config.toml
model = "waveform denoising autoencoder"
bottleneck = "denoising"
encoder_qk_norm = false
encoder_subsampling = 2
encoder_positions = "rope"
encoder_kernel_size = 15
latent_channels = 32
decoder_blocks_per_level = 2
decoder_block = "basic"
decoder_attention = false
init = "kaiming_normal"
optimizer = "adamw"
beta2 = 0.95
grad_clip = 1.0
warmup_steps = 800
Rows from block 4 of the encoder, named by matrix and row number. Each number is 500 + 25 x the weight over its row's rms, rounded and kept within 0 to 999. All counts start at 0. Numbers have three digits each. After the name is the row's rms in percent of the matrix's.
# proj: attention output (encoder.blocks.4.attn.proj.weight, 192x192), inputs 64-127
proj.0 120:528500439483473527519508527514490525506465518505498479530460511515527461528489460461500467480529526490498512510481450501509512490476524519496481491505520507470537464524488500490467498503462506
proj.1 101:491518474514530478489511442478552458518488518499518534525524480500469489541477499495544480521499493543499517477497484456493497474488500541520509535464477524501523501521465528527522477512511487
proj.2 112:476512494479533500525488499505494499512495474475503480469502552479509469457520502501507490409510499462512465524515485506518549529458517476417508498526513492514508490499492526514462558484472502
proj.3 096:471473513468550484560474499497503540511507480476509453491520518492479505466476551525463509482506509476538470486508556474505505507490444504518543466526520533500506497534514508487493467484494507
proj.4 126:479496490524481509519510514489519502478478489472483518508490500515524466469510484503474482487488504523508483516476480498480521495471465514531490481497543493493549488490450525479492487503493499
proj.5 100:455479513442518467533508501479482493497526455482499456501527563499473519417479485517462507433493507475509458514523560491512543526445482454433519496527510544483517482516507518518513516502505497
proj.6 090:536575489494536491499467485514555535544474503521494484492494471486470444537505568467556501505513524465476503458458469573490488520479562537527473517513479487516500517516528511537464483501485485
proj.7 082:539508490487509492529486533499472516517499474487462471477502507502484504456513507485488502457546544458457463487494514536456516528492502483485479495528521498492483527509500512506444500493509522
proj.8 102:444500546476536476474521458468543478500564503475502479480529537513470544470474508529492492474524490517517517525483546471522527507461470459487549491505495502484501509501506513537554499512500477
proj.9 125:482549493514512468510506506498521527481528524523517470476477516517467448455510479467553481471517532488451488512439485525529566499443533486470482513508529465489462445509491479536501498501469484
proj.10 124:458449515486528475495499472501504517474558474482540485475503542486470523469469468503474485474518502501497466509492591474524503519478454459455536479511532530500479481554527493523512484483485492
proj.11 112:485486482547567491511484485488520500467479515492557501484484487487550475520496515514553467487475507458477505510532525437499544490465495509495536528499532459531479474515512526497498487486525528
proj.12 118:480469501511537475554480476496497502484447513515542524530519486441492485477464524507534503508459473497523459489544533474494534507483482488505536491506494484543511457544488527483480463501499532
proj.13 126:477468533458533461510497468484513505503522486511514498488544503476477563471458511508475502493474497490518493507520571501488494535476486473492557479492497577493509501539540526523536481487500487
proj.14 102:511501518500541480500468499487493521523495531529501440507512480460522499507462544526547493494514554429497492455515522540524504512481525462521510520535505489514494516546531503536499486476506523
proj.15 045:485516494502518438551516501459496505495485537503528533491507511550518551498475529484503486530533527504480495523536486463495498503485516497482502530482513507468473540493485510509502498527485482
proj.16 124:493481530474534476524513496514514465471474499500537549507555498472470552464457531482488493483479492523516498469533520466479478532526448502513548480485450516524533498552457516518530477506475511
proj.17 139:527575452518477496473486486540510495491509473484483535490478511503458505500538485472505467484494493524476484474454465523533516499481510515481448517478482500506498498488501515513501516539514492
proj.18 118:549569433488485492492500493512500530497501507505490490476454514507519473505517463469522439472504564485466500497466469539531546503465588507453448521486482484513488491490557513498456538529504515
proj.19 107:524530510488509469490491531508484546529533470505472478468495513490446522449498515464495487499551514465464471479437514594464517546483512494494484480536501520497453529536525493541479496491472499
proj.20 118:491500487509506484493490508539489518453535467459522510461460535476490499487511506473481504482518437506483477531490512461507536520463451502485514506488529539479478466492520529479510511536500489
proj.21 086:513482504472505461510506470494505489465500487473528511502520571491504555509456521491463461456488527494467494513542519468526472543455476482437525519504488550493504507520474538491472527500489474
proj.22 093:461460540488549490505486540501491503509501504493538449464528506496477478440486520504507547457519475463491475517515519471474491519515429490499547471523521498490478488528488490512486471454490497
proj.23 099:531569450485475551521462507545510500495506486470451451479465526517493446535536510477516502445525509500489478493459462532542517485456515552491499534508502525484535528487518524492459518498510511
proj.24 033:569454472494523521499492465556511526493469522468539490505478500444475504522483515457475488518483463535509488505501525513518511509455445473533502507512538535486520481507583530514474487466465512
proj.25 127:531573459501501493519476486531498530504488515509483482495487502522508471497518501500541488478478519468495503500485483523533581481443582504480471546501505475504497476490528503495512516526523519
proj.26 078:506492485496491497544478513498469496519520514502447494510493492506520473481495477501550516497530511479483506520530514483498572472465528526523498519508526518484516481498485540500545472502513521
proj.27 030:508441487557497544496498492456465431547472504492525491512498470517550477534483472542517529519533512462536503532502502468509549469512490533501478485503524489510518511495480510497510540525513521
proj.28 120:520528476494513483491487486503492479508551465469492464448482536531454500496528495470479498482500489525464472497461525511510532495470503499463493521481515558492466533482547507532492512502536516
proj.29 091:501475530500489499504501499484480506521465525558533543527534408478490500528467499491525540555474472470526509506512491517456461510528510516563505439486483479518527469532491515470497451494468528
proj.30 131:506512488484497518507490539490496504549529465507492465484494509519495500472518469496492487481516528477496483510479514532492535500514530456465455495501517515486504480491532485522501532528498515
proj.31 123:457458521460564478519475479506517479529468522499526447510542514473522518488450547525489516484509513474558493463541525446502478487538471523513561533497477524538496526552491496479492478469499520
proj.32 116:502481486550515530499483498494510533513513511508550504477476485519504474496513505467531473529517513502429494491468519491558510504492502487510500512508560524498438532526529465550536473463514483
proj.33 151:517487484518508554478492450516517497480479514501522524507485490506522473526508481485540475502519495508471544518492535492549515480491499505516516548491524486498500505521525485509527476475519485
proj.34 141:469455506495535475501522507473502509543461547559550519534533435479488491476474476494546517519499501491547499492521490507468506475530530485510486469484488469520522448531490472516506458488473508
proj.35 070:481492498511496538485475479492528483545496519504495464503459511485509433484517512505526516521516502508525528467431478520533515456514513512515468536502513473540507514497511484515501480484487539
proj.36 043:508435485494479546436495478536515484510484499491543466507471494467507482519490483465459501508511464520515532509468497493547507508519438479526500479472489503512534476506545516463492505476484522
proj.37 080:506492480488521463535501537481457488498476497479516479492494493532544504455506502484519531470532505473504498514547454456475553510470533495449506517489520527488517465496462511511510524505471509
proj.38 109:498499496480530508500509509495510480512506522493489459500489505516520479501485500491535493476538503489492533525478490500491521499469480549540553523527534524469513516523492514508487473448483542
proj.39 107:504482514518499522486503519503505501506497539543523508512510441486488468514473485481558529524510484483496510490498496492482493492534503505550498484506514475503514469546464475499537452484478508
proj.40 137:505485480506486490491501495539501486518532489500525507476487521493453488491510481461488509467509478504473482492485507505518498484495487490461467495459519540501474485505503466512497492489487496
proj.41 112:508492497525523466546473535485482545482510505486503501462474502500487471457504517493549498481520504470453477528493501484476562517439509487489492502542535472488460489490494517512515504513495490
proj.42 026:507506479499468541526438491554486543489494492507518495478485487511525491482510512454518487514502531506472513528516515534490501506456488479498469520502546561470493469480494521466517521465461490
proj.43 122:485481525504488467496477473518480517505516477503519530511518475490489537513486516511477509527484476481475483483544524465510483517484464477518498471463533534511502461510468529508531476505514469
proj.44 111:469427518444530511516509473461484477484452519479535491499532509472543526497455504510480486475480519505529502524559495448514467527504456515480566477512476510493521524522480548463466507458488527
proj.45 110:503513501496517459489514453509507517499527498511515504516532550497476549516451484511461491491505514481495492488491536512532497502463515466451519511479512526503493490568494468539508500519508485
proj.46 121:477459520439524466503508467487501521551493492518544504509543491471505546472461495500466491480491541469530516509527544493477485545511500451463515469478469531517513463538520503498489503500448518
proj.47 091:535492482545492519508467465526497540471470550526520539506473404457523471546515505465566486535507489504501522493488473496502497481522507527569493493512514447509482490517521527484490454479482540
proj.48 097:521522503508541468522480439490517489496496537489500511505542496495482494523476526506531472491497501506495497505517507496506513507428471520534564505509492521491535519504498555516496469480518485
proj.49 104:505569477469507484506488469499523517515534485494474468469486550536470468474532514506512499442493514468478485527476507521528572509429547495453491522518526525483508473462531531519495523522512501
proj.50 113:527578441498490504532486491499539523512491506480470499489449513547513468499540497488541459489512537509488535516450447517520571473442580530483464556504507463494501496464513513508488519521491509
proj.51 089:485419533489492500488506491490472517507479504519544520503510431463501490492464493486505543529499475493535507527521506461470478522535474481523508429501496467498492461524493516468514486501461517
proj.52 048:489496511502516493539494490510478476509425517492448500535523505478514506496498542525482516520469469487562457456493508493501504487488493511526515488522507520519496547513468488490506507517503453
proj.53 074:478448506471510514488490477493520471532465498535525491549528447484497525501472483512504530509506506485556529483512525483474481499553519461508495494483492477527515484539504473498529486502494524
proj.54 069:502489494506532497487522494470525443503484527489522522504497491482521514527490497460498467522516501525470514492511462484491505503497455536519537500459490533507510522499493521521478477479495528
proj.55 139:504453542466509475521502480496477510478516494513541522471536489464465529478480510481499503479487494477502476502519536471501474533492480484463518452503474554502491474532510513519521498491466476
proj.56 089:527530493471508465477499511509479490492526460492523498503512563553467530457499476481458480452504495481450474499500491508497537543447504451413500512489484543498509475482498510552504539543504494
proj.57 049:523434473505479544480502487539498510480481513466532524507486434429510488523499494456530510503523460515523514516523522505476465503518424510560517500516506486470513508520549523487481490470478540
proj.58 049:517463493464491540489491503540490458535484501504491477509511516480496488486504479475493531486483473517504541483518526482518512476515451460492507495472491514526522501498526482506514486459507527
proj.59 086:516463511537508505499492467490496497480464558535537534505513399460518491554478519489549517548495466475503522506516492488474477501514492527579521469511519462506469501535492519483509448466481533
proj.60 110:491462522489512463518509497498490492492524524504514494506508507496488523485454481510493513497519477479503501507503545501514511516449466488505555446534515528483505492549471502520531463473459514
proj.61 124:489463522503541471509523513482498489518459543548547479548540442478498506499461492494540514533475484486531485468511526532487497491500486487531522480521519510510508492556486484511497442456493540
proj.62 114:522518477509519466521477484484505476497511491501540505486513505525497511466503470493517461457497525482464491507502485478515534519464516454432486504484490460508488475497513507537475527495507521
proj.63 130:441426503503553499524469474488540461504460508502548486509520497489526493499451531547497509479482506490530514486530516422503489519524451509521556500508524503510497492560467517481507468459499523
proj.64 078:518465484517488515514476499527511539514498506491536520484493444476513486514495507489548493504511497514536520532507491510497482512525484507527514496505494445489525474525517508484492503494465519
proj.65 091:522536479546528526460485480512542490503509519482512484476475460501492435554521525502570513479511482485495511485469462510489505491505504555532512510523514467483474491502497517515465471483498529
proj.66 112:474525491487527493491488495515512493522531476505495456464491525483486495454507476501504465462499515491500441469478516525529554512478511470458479506467499489543486478510542498510481525511507510
proj.67 137:522519493526516464497485485523489521492516490499488488494492521495487535507490526515484494528489490478458467470486560529523516517451500494518502528517530550508471518517521502510509489505522477
proj.68 103:478500528502517461532485469491523498489523531530506527497540487457461513492463507498531458483503548488459491472512537497522479513472476461520509479501516524502496485546487522542518469463488458
proj.69 119:531488489542527516499484514511479473509477534502505468522481479498504491522509514508546489505488476494530492461495497508531518459503502506518506509510534498529484480516504484536499495461503537
proj.70 097:496519493526506500508503472499527501492507525475479510470461498466506452508512513513540474466501518503501517493484488487520523486484488557525515489525524485499516474501472531477503472471488499
proj.71 078:537479489512521508495467461537495507492475509461492543461491483475490502527504540484514488479507483491489535524514487493476495523506479547532541512502497499497494522509495554488471486479502536
proj.72 120:501482503472495500506484500510501529495509528508514531503514482541505516497474504503503540499512487495520533529520468440518522513484539498487520479495505502483504482534454505505556498518464491
proj.73 133:461489508494515472495477474513510489554557468501488451501523536474460507491483498526457507474522515489496476449470548522528492498492459473486510495491518564518484524546518463540500480472509486
proj.74 053:549596493480496463503472508506472525498502503501461480476518565551439528486485540483497501488480513492477463494501479538501508515455526484499502519532487544470474543492518527528489516515531480
proj.75 097:456497474497517492508506472463532483477517492477526516480540535536511505477490472514507465440472507521470515550522494422508541513467494500449537524467506520470525460493469536520520517514517464
proj.76 071:491519476510534509490482487497513520498461504492534490542501489516522497491506517493512448500498531530522479461492479516517517494495518483492493541491521482529503512502521497528491517504478482
proj.77 097:454477494479508475468507475500514445495532461459491484467512564475485514482477476499449482459515503517457480514487541477484501509466448509477510540477544566513465518508473502487475517481508491
proj.78 118:521514493500510476496501486487509473535481515517493538530514468487506539510481492488510459543496533503494506484523488512492505498484523526510489518472484500518486525512507503515495496490515499
proj.79 123:517533465460514494509497504525494558536469494509530470520483495544541504529485496480495487499490526458545506505500461517520537515476576497474512517497489519501544463545526496504512522537467529
proj.80 042:502507546474497488480498537570483525500510464529529507513529534499437480477513526451479496485460455508484451523527553537540478500484461447482499490492512558504478471473520488512556491502464449
proj.81 106:463488482504503471511476516498499468470537474449490471468496584501472507441479491498446491448513504523469468506491497446517506508471431486473533496510521520498480518519447519508464505475520488
proj.82 111:510545448492492506490511496508501517475535451421464482451473578530492497476533506489459452452517516533469476514474493509517523499431495519454481553492517539484499526469497529505465539526512480
proj.83 109:507544510463526465532484510497501556548509543528494474505505493521457492443494527469559503501530540475493497511488513589503550496457542475510500504534491466484494495508517494547504480489468506
proj.84 104:507493501469545503480518473480520489496470517485524499484544513511498498510480521492513479456528515461477506510524492478488503527465513509471512536508479519488520516503475534527515524507505494
proj.85 075:494474478501492496517475497480511475512466481488499481526494499493507479517482528490499497504502514507504487486491481499492471516495465507541503502529506518509525535514502507521455492467497522
proj.86 040:512507490516481509473526462485532539503517535467513531487491426499485477522507516493531517514513492504503523546464484512474492520476505530566499479506514490481504506486509540517513495519476484
proj.87 052:528483463511481516478496498513488504497482495481513508504485411485501465543498495464554526517527460491500517540505485497474518523489472512563504493502493477455487487505543537484483486508479531
proj.88 056:500484514509525506508471521514470472507492504494511482489486490465510462447519523535514498471535468492563487494523529533491502480516460495502542485533525458553488509488502483484478504429476508
proj.89 107:510555452530501537528471516540503522490504501492500458493479505505481448509529498478558486463524517501475457459467500552562518474495514488489472540514515488497520519524525478525466484507504522
proj.90 080:553539503493528466500503468491504531491546508495512501454501514553477541506499513480502474487522525480438507539499520508496513526443506499491536501498501531464481521480533534536521495499522487
proj.91 127:540500495510516443520497489509470491505504515527501514519495490503504524486469494493530486520489490459484488484537531516503563494443539472506497501514538527513518458525504525543543479505514530
proj.92 066:505507506479511517489517463469504521553472483520495497513485443470522463523507497475528474512526533486512512506463482578477480522489513517543476473504510484500529495495532521488437496475468526
proj.93 108:531576453482503495485490474512538532505501498479490490494490524525475494523524522479521448460516543515479494493469472556536509520436562498467461545503482522476506523490522518540476536517486464
proj.94 114:482484521448546449478489491483523477517503503504539510495551516479449583470456535493483500484510515501505494477538494485460442539534445471498555484479423537500496528535516496537490486480501488
proj.95 034:529524486516524503494461481531508508490508482471511500490532454494471508518474511497543486519492533500483501506488531495470497505475480513568506508507474498515528502512521560510509476508507469
proj.96 127:527555478484489462526505506508492562512527477511512489481474526527498499463511496491524485462482524454484497522497525555519557508446571467429467508519512482495502451482528492506523526521483527
proj.97 083:465448513501482492507481511476506488495517496507519511481517509477491524466462475494509487512533508495470510526512519465475508508497477440494491503486510479505496508523467486512524493508501475
proj.98 122:491510503510506484489498498522531464463543496450505514479517535500450522454497526479477516475500475560472520495478499479512504506488428506508525510490490527485470537504466495509526478485520482
proj.99 070:522458507534493508486498518492487514491509520506505497484487430451489468524494506463554510535530466495479511505484499503471487505529474526592510472527518484496492500522498523490501439470481526
proj.100 094:530540467439497454463522464474528488554490464492492487521489523526497510496476489472449465518531552472463525515478507553469508532452543483487470518476508543479500514496532516535464510497485503
proj.101 118:498523500470509485526457486508507491481566455458478461457524566541444527444495512511463510439515510504447465516488547475497502530462467488464516532512504545465487522491504525530498502502530478
proj.102 108:481529485514497480469517513487517498464537488481513467450458568514500478465494477503494472447504514498457492524455488468516571504460519467434482527491511496508463464487497485487503553536508500
proj.103 126:544534462495516493504512507518506534504516495491467523476481513537507502502525498464511481502529514486490519520493505540498545476461574527466477551485527489494518495484511494533516509521496494
proj.104 088:524510490468465495487496480516495518487490478498490487459500503462506500518481516472502502493497499486466490542483505530466459555478499532503513510521481524467478523487519545448442527507496505
proj.105 100:495457497483529460501513515488480522481502528516559490506514490515528557486444490504482504501497518473494518514551504436504522510490515457474528474495497496489493452538495487493530501503487510
proj.106 107:480499514529534495503465482505525477498473580545524488551531434459496488528462520527568514532512494488520495439498498491499481477505470504579530507492484453534504505546486486482511440465522505
proj.107 100:526508501469490519494507501488525520538544458495485489467493498523492482483520480487487482503511512514506512525474532546483523534515554490470463491500495500469506509478539512517505517524483533
proj.108 117:520572470501509483521497516490535514492512525520518463476470491526507471479519485471558475473505549476459503489466459519518570495462565503471483526497491458508493471495538479520484503511490515
proj.109 063:464516478481499484494518507519525528516466499490509516504475533482472487510472500510492508502496501486500460485500495503503519490481545478503460518483510492540487495527474465438500485530493509
proj.110 116:491534500484515493497507442507537483542509492500492475517505484484485480536499506530527488477490514485530483478468539528502497495490494524521509498489498515509540481506535503489474491496503527
proj.111 067:522458468514478527516486526533462496494485488469483525489473465462478492511504510467526502507529479492490496529501508507480504499488439510585496480511529502477480534511513515493480485484489537
proj.112 080:510474478566512509450502497502499471493458504502526473516487478458523433543490516498508501509490446493497491474474495478466472493533450541540497512516520499521503471524498508491442489484510528
proj.113 125:513467517506526498555447505507464525503491526529507492492515487462490486471490520490540480490484517459485458490533517470516528511477498481508516485529520514521491479532515543518496473460492507
proj.114 137:545503462509491544498483534519479546522495503496501478505459481530504473516506505463520523508532505483492512480486455503528509482506540506523477512514525500488505510523517466532511489490507515
proj.115 059:464482522491536491530475478456495485516490479499519476505519518495461490450493514509496485480504498506533505482469512455485512486506489468465503494507512491537539455518489521552488514512475511
proj.116 079:485534477505536460502476466481565551516476508517538498521516482497512490494485523500510473507514551491507505461450493513499492509478541489473479512479476469535513487538509490519481480517494474
proj.117 070:482474484483510543491442460498528477510482501490501538478528495524516501544495494509479474500475515535514528524504467406530496479518494528510520497483498493496482539509473544504515517479519504
proj.118 087:481471520538527504510479467483510505493492533506525501496495420458518473529489530520573536554492489521524516497501516465485472481541465536584534489532510465513495518526496521473491449467485536
proj.119 102:490472483523537500509476481503528486497505519475522496466475528484505494496471499511487465490514528492473501490494510424508516490503482502501509510465529491523467491540495499489495492512490507
proj.120 030:549521481523501504503488499505493515508514501507502491470503445520476474500492488477539525506516520491464515529472514511472525519483515524556491493493485471500531461512535554515495493515502502
proj.121 078:460475519465554451513523454477522487464519476463533470498524567495481526457483510516484483443497515496513478511533558468513488513459468467414533523521509508500499477517499517537477524473489490
proj.122 110:495469508500475485492521521505477501495509505527550498488484509481472496478475476443510509500484463483449493506487515508489501518491478492494499467508511518498444473530504466486500478470472514
proj.123 034:452522526454467518481491521515477510452517480496505474498500539531448486485488497495504532464515503510487477533473474496537512512514549437468479497487498523472478472473486466491533509551518479
proj.124 086:512473498494493513499494506489487498516514491514511491471506454476479487476480483499515532487514503478526499521499496483466505512541511485502485448507472467469515477518493511495510503532483530
proj.125 082:502533484455494477491490481488528531505485484514517485506479496528490508468496488486488471499489529498532496513462480513486516534493552482463482484487472477508526460509525531503467527534477519
proj.126 097:490493477529502508524433478509485504499469502508479518516515473463510507519479514522552484502501513474489475461487498482497507532492526509528496520526494498516489520547472553508505484518499483
proj.127 102:501530450484495513511521552483506495488495466464485447485472550554502472456521463469477464444540539492457500523477438496491550505472539506450456527494519483478512489460484496500467553526501492
proj.128 153:506495500526511481509486471482518496492488555545533514525498467489505516520487495504547470536485506507493509464482504484525488473521514491523492510488492464532496494523521495522491472485508516
proj.129 096:474530472512511505483489491516535508482525474464510487461476522524486468471539507497496472461493498538496499513459496495509523489505494501464479521475529485509501493479522493532473521509497504
proj.130 086:469553508475540471508467491505543502533483495520493439524509513479514474458493515536524489472495527454525483465496517530501565505467520473484510513501489471538517473515528498497490499510511532
proj.131 132:531511504497497484503458473516541478571551497519491510495538501535447550505492514486503495500527523513470526486493497490510468482507524506509495537475507547473462526527507460569527501454529485
proj.132 060:469512507499547456477532468468533515469523488486511441494483563513546468504493485543471507472490521482528496519432534482504536496465530494442514546515529522512519454496497508480489517527509499
proj.133 033:519516523477501462541492478473493487495513463544476530504510533504465533484478487497465475492521532516535499468487462482487475481534551476455460494507463541514529490522441477502526503540507477
proj.134 105:493498502443532438530503508500467516485490475493510477492527564495497555435467508500456487435491539468502474513543506477492515544456503467431537519516485553497514480540468511508498535505485488
proj.135 036:508514489512490474521517475487515534474478511477488502462491450495477477498500531497533509518497536470512522507485495516502534511446522529538492459540470492473523491469528550504505512522471476
proj.136 127:506519479493496491453508500509506523537564451449484491484496549551477520506519480503432513472533490508487514529480496486509515514466494478451492482480531545457514497482497514544516522530503472
proj.137 141:507489497495494469515495474511501509530525491523513496506529518481493515505472491517476489488509508481502473512489527494510491536477488447464480479488500531479487480519505504503483524522493473
proj.138 101:529524481476509487547493486524481507527509497484464473495514505521472505508505497468525476487506512507524478499495518545527525480445525523515512510527521548475530517520520526545497494476487513
proj.139 126:521481527527531455530483499489471508500454528539532496519511466482475490497492538498545505524493465457521449461499501527459502496500503479526511482552510479522463500518492498532485470491512516
proj.140 046:513509512498500517481489478464499465525507496499483475491504469508468465497520498513531533518510512494490505482452521506474535483499507498542467486505484491494521511474511542520494476516512505
proj.141 116:522511475452471503463513524492495464537520451492505482498486524522501506501499441473479503447534510486498512506506468527476511524498521474430486481498484524492528495502509494536479543508464548
proj.142 080:497433493518500499499515517494499479466487511523557522511502468497512503488484476467538526499499469497482536519531502459483505507523487471491517492502512480489504464527490478521526473474505514
proj.143 102:500464496473533466506524545498478476520453502490536441534493522493555497502468511493473510480544489447518485498523478517460534526462484479479515518506530505517506487521469482474450521505460546
proj.144 111:469500508522520479537497483482532488490499500509523512509508499479474485463488512482517462499495503491438496486490542511525536513435455474512497484516549515495498490522506523545523452466492486
proj.145 116:472502469514532504534494454474522498507487503509503507492513492487478479477493477517536447477492560503482485489476539488507500478500499517483468505499514469504494496522498511503464487479504490
proj.146 111:477496513546526513509480466466539504509483539486532524502515465461452447493491544506562498535484482530521476489502525525526474475505458506546491484522506435517487525508497502524513471455506492
proj.147 089:459492512461505487500524500513493492501480497516525469518526512477488491479484485473468485478480514513533450474492511519506479500485467497475503495462503551516504457527499479476455514472452497
proj.148 042:494483488506526492502496501486517478538488496477512498508507470493476508498505498510539506484501513499498519520482506507460522509484462458554524506515494497485537532470542523548473506467477509
proj.149 165:489488522472496477534497494508477482498523458466458500478519536483481510479481516523469537478499475469515477535527526459469520528476490519486514485515486523482502499483458535477514520526509489
proj.150 036:509540516491524485495516519492515482508526451504485483494513508501522490511520479487528478493497499475445499480501524486467516525516487475463489514428515501561491515489541475503494480509497550
proj.151 103:542572492489522475522500500505497497515532470488437462468495536534507496483519488492509483458510511452480480520486509559481554505416551529475524536518521533485528509483525541513477514486524505
proj.152 100:524513476445515500488527506482500532506501486468494460471506577531499534488473519473441479457516538484477508516494508531498487537480519514440502533516497557463501541510506517509489538515479504
proj.153 105:498504504486496540530497510501492498554512495531483488514516459519502480490493448490552488493511513483527504499484522497498559466514549492492469493484516476513551441521524485499513502517493543
proj.154 099:477468496499528483506511462520516505481484490467521529493498560476496477488480512497450458462518506504490493495489512444517497521469449508477518513487531533522477492532461489493497505496478468
proj.155 102:551577470513516508501478507521503531497530513507481466469486504527502455507530487486552468451533537455455478500458484551531555510447560492476465525524525473488489511500525514531489518519502497
proj.156 124:527492487522555485491464447506506466541463504515516519492532477480541498519483505510508461493489526449494502456530500490490517509498526511499526529475505480560490506538513519513469485481527552
proj.157 123:539537474465492525547471496516489569515501471483453494494482511513486512483504528488508470490495546493538488487496519542545528504473570511496495508538490545490551498535540536539540505525478503
proj.158 101:479498489494537491513495498518510513477468492488529478475486495450523500471490527489497495489524523481501468454485519495497501496528494507503512540476495495525484497537521470485464484500504520
proj.159 076:497579462471479473449534498490519480536546478505493463468495548543471504492500440494483482460530537481440497504444503554495529506475548480419450510466493517478493491484522466506454533528516505
proj.160 115:541514492529530462503500463483497514482477540522557518508499478478500507505476514483554468498467534469469504486518489508527520500455535489482494506520492468520477487520509515521494494483491521
proj.161 105:539569470509480499490498500527519529502523520518511504496472484515506478535515488460557471498511516490441521509477477557534530488448552507481473514476495496490497480488531484507504502497491482
proj.162 081:520531513482516500523475496503486514516510495494479449488491505487500483466509519527524496462508522463554475496482515559492504499509526480490512492539478460505523504509537512520458517481494546
proj.163 099:528519455510484544516471523503478508510438484477471474485444505501517415487534534490512470505475524514537456474477455549496509476521532534515468511541526481514502507481520517509431513507488552
proj.164 054:491516518489514486499454508509509563503504508479495491462505448455483502485492547511519519512523523510537515500498486524478469505515498520550526481533485494492509510527485535481500499493479470
proj.165 125:517435503453513488473524507490465492497522479473495452490508532536518567506465486511421500472548520460508509509506522464472475538515499488463518488523511552462496516527494509504500518510485514
proj.166 123:487545459482481516503477492516537497522506480479459450511498538512487498505493506496477480473529524507475497487439489518535514510448511505490477537492514560493516532513507512507488514510505464
proj.167 083:479465519476520469518475440485514495514511520521528549492551476449474557482442493495503448490481540500492515522525545451490493531482463468487534441483488517496502459546505553508513487486470476
proj.168 074:515517455531486517521465486515476488493483462466467480472440534477485445485536499484505477477526484517516456487441490500529539485479485518490461503536523504521521517507502538500471522513505502
proj.169 090:538549467548488452468504503529500512477538500503494480480461520483500482528500497468499481485533494478434485470455485519491520495441493519501485539485519529518493488509504483487498490519531469
proj.170 039:504554521500470483517473495511498450528487521524425485485496531451490453447503505503505534491432498501501490480469526551486539474485491504534497481547502533512532503484485508487479496452512505
proj.171 082:530449493494477504457514482515473464515522487493488516522489530497491538488498458480451485510543474524512526508493531494504516480516463474479503503463496544502532470503484497502538491512500498
proj.172 122:457462504514524509503500472497539486457479534492516532491509479468531485518480502500522487502486487509489537522496507422495498501476452558531560512475528523502506483521469532459518470460489465
proj.173 114:494495518499548474499503491507478546534501472512507473493523532479523504488469509540487499475514501423529452500516550538482522526491510471472515492523520481522517486534503484495485516520504520
proj.174 106:517544477447502485521548515477516504503504479461483449520478571558523499471511476484475465447549547482486527537478487539507575501397539495441494531509510517467551482471504501508506545525488493
proj.175 140:535520479525484542520500502497502492529497511510486508501495479553463480492541499481546490492505478516497516506460495540485525474492521506497466499513518490476527502471495492568526500509495506
proj.176 056:548536495511525506469525486491496500481497497507496493507491479532531465536500506521552476494505505465545499521513488523483503509505550516477501479529503479477543473508514538518487509513505521
proj.177 116:481465497530508514524456503496489497506501542529522499487498462484488491479477482507572482509511514509483504494516500446515547472517520490523515499500510452518475481533502501517540485486502519
proj.178 069:484522535480499485545482503482526468552543473526475494481502505500470527453492473506518482490514559515474497500476517523470509496528506482495493492478485524526551492516482490512487483488471544
proj.179 105:517518470478498527505476461500526473541510466500521514516500490534484493510526459472530453482499481509494517524483521522514532497482521478451490505480491520496531495486556536560494513499502545
proj.180 044:468468503556533513517470502437514509487474517484522494487510479548502470494518525544512497497496521507495507511489505480503509479484487494520525440533569455505450533485491501550511508457496477
proj.181 075:467485505532490495547449508493474498480485513490518499476480471497522494498516530502563519512476488502485481495507449457518527509487491512533518499541524501461478510515477522533505493477501493
proj.182 087:505471488533508514499494495488502494535493501518507510513499465543508478514524469511537507503530480479508519515490486498484525453520509512514488493507545457498503511498495469530484477475525535
proj.183 064:509477485533500517485503478484494488526484492470486478494462508469509425501518505520525499495496468496564487494459502498534544458478492494504464490534520469529546487488508528507496498504490529
proj.184 142:509489504456475487479487466494489461504477517522503486534525501492529513507455483503481511479490494479513502503524464503494495526473501503489525498492482511512532499502487525461477500482520522
proj.185 072:493519490539500492464472460525529471485512482460522566485487555474483483538479517502485475502492469529475543480516477454540503489483462505481513509507499504522464524530453496506542505498522496
proj.186 088:503571479492522480508495493507528512503507491501523482502508517549494489450523492494501486456496530493481494487478483526524542501456548483418473535477494482514498480484513476536486534521495502
proj.187 094:501526487481479482503497558493502561501515486493484438481482528505471484450476508461475511488538543494474481520462486535496491533487496466500470495531496500458486496517480491496477518499496475
proj.188 096:527540479532501525481475454537548499490452528524508496525501471497505446544498523483548477512477502516491492471471489537551482490483522513547480541496496485523530534513510514496498469485528498
proj.189 041:490478522506535491483461458493487462508449491528525504518534460504487493532493502493488495522491484498501496476483474469466474506546489509511515469479486494551492492527488515486465488482514501
proj.190 091:500468512471495508496516510502494517513479511537536511512528449504488512462480497485506519503504506487514511513516500478476507516522491469523494458478487483475522449496504507499525487510462490
proj.191 085:477476509470556482487465489514481502543487481497543485489537525476490537464486518498463489470508519471501457477530525488520498522512468440462528494475489529536463504528509501534500507500479486